python train.py --arch="resnet_bottleneck" --image_size=64 --num_classes=256 --norm="batchnorm" --drop_path=0.1 --depths=[4, 4, 4, 4] --residual_init="none" --beta2=0.999 --grad_clip=3.0 --epochs=2.4 --lr_schedule="cosine" --final_lr_fraction=0 --warmup_steps=550
Rows from block 2, named by matrix and row number. Each number is 128 + 32 x the weight over its row's rms, rounded and kept within 0 to 255. All counts start at 0. Numbers have three digits each. After the name is the row's rms in percent of the matrix's.
# convs0: reduce pointwise conv (model.blocks.2.convs.0.weight, 32x128x1x1), inputs 0-63
convs0.0 095:079097133102134126164184141099163153118155113112110113147144081095135115152098116177059110146212112166167105078109074162153113117089072153166136125125079108119115126093138126109162118136077112
convs0.1 102:133107188170136192127145152083106101206142077167158098132140136129146163188079196103126106196150138122086116143093137178106126107105144122164108158087170101122117095151157128106139107156098072
convs0.2 093:129093106139154149183102109123172167128174124092190131179123182122163084181151158113115123140139136107108128156102147065152134093074128105192075111132075098107194142099154063171202158147075155
convs0.3 102:127152124157178134154138203107189140116109138138123146156133071109097167063121174161115163108122154097117181093157141095139136132106134108155090127069123115171170128141110182112106125141168139
convs0.4 099:098122141156187131128137084118089136126149110096116143106139152144205111151116168138127162165149096103182144173128113128134162176110106112111123138145157145120082182101110148149118082106103093
convs0.5 107:120175147115115095142152101196167155106168184146157126108181096149127211149181094129121157109131139126152150088137067084139143131084135148104120142102109105124135126108110149152166102203150117
convs0.6 092:134106126117130134139116091135107088065180209088140098167083092087100154112087133155123047120101133178123144137116150106113192103138167163102065051118107103147191159119110093171101105147158175
convs0.7 095:156143101139102150110154127169107163122146141147167130139138208095096114141097180142126066188149143105154162101119111213067159115069110083146140085177135084128115145084097163050193088099134134
convs0.8 091:196065112082062168159158114086170118093123149191072096143101132088082146131165084120108131149084103080146143103097173123132132090121094124147123092173121103121185163125107109119096151152142180
convs0.9 105:112141144078106186132156121133109140093125196142156147146096154120127202184123112100076114198123074103118124097149140147126159126134091067144196130142057160081149138096156139193094109091108124
convs0.10 101:180125066135112105136119100137125145122159082173118137124140050151166137147151152140177109084094138115136079093151127116112148117127110114140099102129144133137105144167084131179139130116099110
convs0.11 101:138126077130108107142130154134136060111101141121113183154114129062085149133133090123097107127121158156082110145116106144133175136108112130120093116117145150092125195153142120085149165142074107
convs0.12 091:139141060200155123116152088101096127110086122117224151132163097095136161107140115124109160126102139130093133128105116153071137140156145113102100165162106123124103112125093168152131087104175126
convs0.13 108:128125149151191150134110079099076129106088148102167128080089118130170146120118118103124115090141147131095150151082196112157100109148140142089144078147137110148131116223180141134157089125140078
convs0.14 108:145063168148102136167155183168138100141121110118126180089080142106149113172153141204138086094184121153108078108158144157102096115122151129128142138131091152136165099125181163143093153121110110
convs0.15 103:156124194109102115110096118074191096085102126141179086150161106117115138134107146132178180115146120187079127134113144159117126070154106156167089079135097075145099102057125099085151165183145164
convs0.16 098:119156123136131111114088125131126135153120115090095110161174172126116203137088101140118108121025122146162128159102162108135111185172116135116114093133124166139186125193139115109175101096145089
convs0.17 100:193126162115082104161047093124138152143133114112104078157168115150126117205137100143194162127137093108165127121176115110167160150176112095091126097103121169117149085054139131058131224154082174
convs0.18 103:148160110116090146174111182196159114107202110088126095137127091162203138117120088146066183144141162078136123183143151177139124089063180100132089139120105121108122111112107116164204131147144156
convs0.19 099:166172158105124080090121083133158189084078162121059146146120117166120121130093122171162173138107118110105169117150156115108114160082107127107139115141147172166128101108119185082115128143132157
convs0.20 098:146140153171125121140122024112145120208118113125098126134124073095107135078096091153097098150172131115134133103150084143088210139090117099081086082103175131138143136133139145129090142118092129
convs0.21 097:180126160120096128161141111099113172070125092127134123175198092050125139099115176165178149108130070105097143101193143139107099121100148143123168112105177126111111169086081158132128080128231159
convs0.22 101:110112164120103100122137120112115108155101134179132069134106120180088155123097103195121111177163158144077101104071184110091145105125169082092168150087122148116136058102235161104127143118134120
convs0.23 102:170151129160134105132137093094112105118114230141140171132143119163118095088067143122109128149118132150162143120141166081100119140129140145188095135056101156120110103176106193149111125145109115
convs0.24 108:080131163117075134073160136150148109177092133187114146134104109173096149089118116110121156094114106128105151115143155109125133096107120124096079127146238153141152162096150123112114194146114126
convs0.25 094:086120125091130119171158123097123110122100134140152192163067149122133171082152113146116081137135123177138160156080087147122173105116072090096131095096092120087102144135114154140158116145113138
convs0.26 101:106124115070103217138124151070150096085101110138101199118125168074106160092142079148147087189150120152162144144111098168138101187124067131161085169116151065135198122067123079139113104148125170
convs0.27 098:114128094182143184113162128135196109108102179123135120106132093075156159133148100123152140182125175136146137194162193177087148186189113144122099106115105081197183156100130134081073107126077104
convs0.28 100:099069177090177161143162129129166132106090107193140111145131125179083082117175105149105137152086080075116171143198075199203127076165115110101116161167113104176077124133090129149080091119148083
convs0.29 104:097135160142138138098147108096170109115141107124192139164139118042118138139095123141125108131082171085137115175097054090124116147117137119119085078093180198100134106159139082068173104187175136
convs0.30 099:245077119098146124125100148136115187117129109109113112161126105104121109145146143120123143151122113116094097096125174100108100093109167170141092089122140116097090160101098097139197072091096095
convs0.31 098:199069104119132093153131102171103151087165167119149137130121131110114092093084154122135088146051110112173087131124099099108093106121084145091119100149156100200108111129133134110233140091117126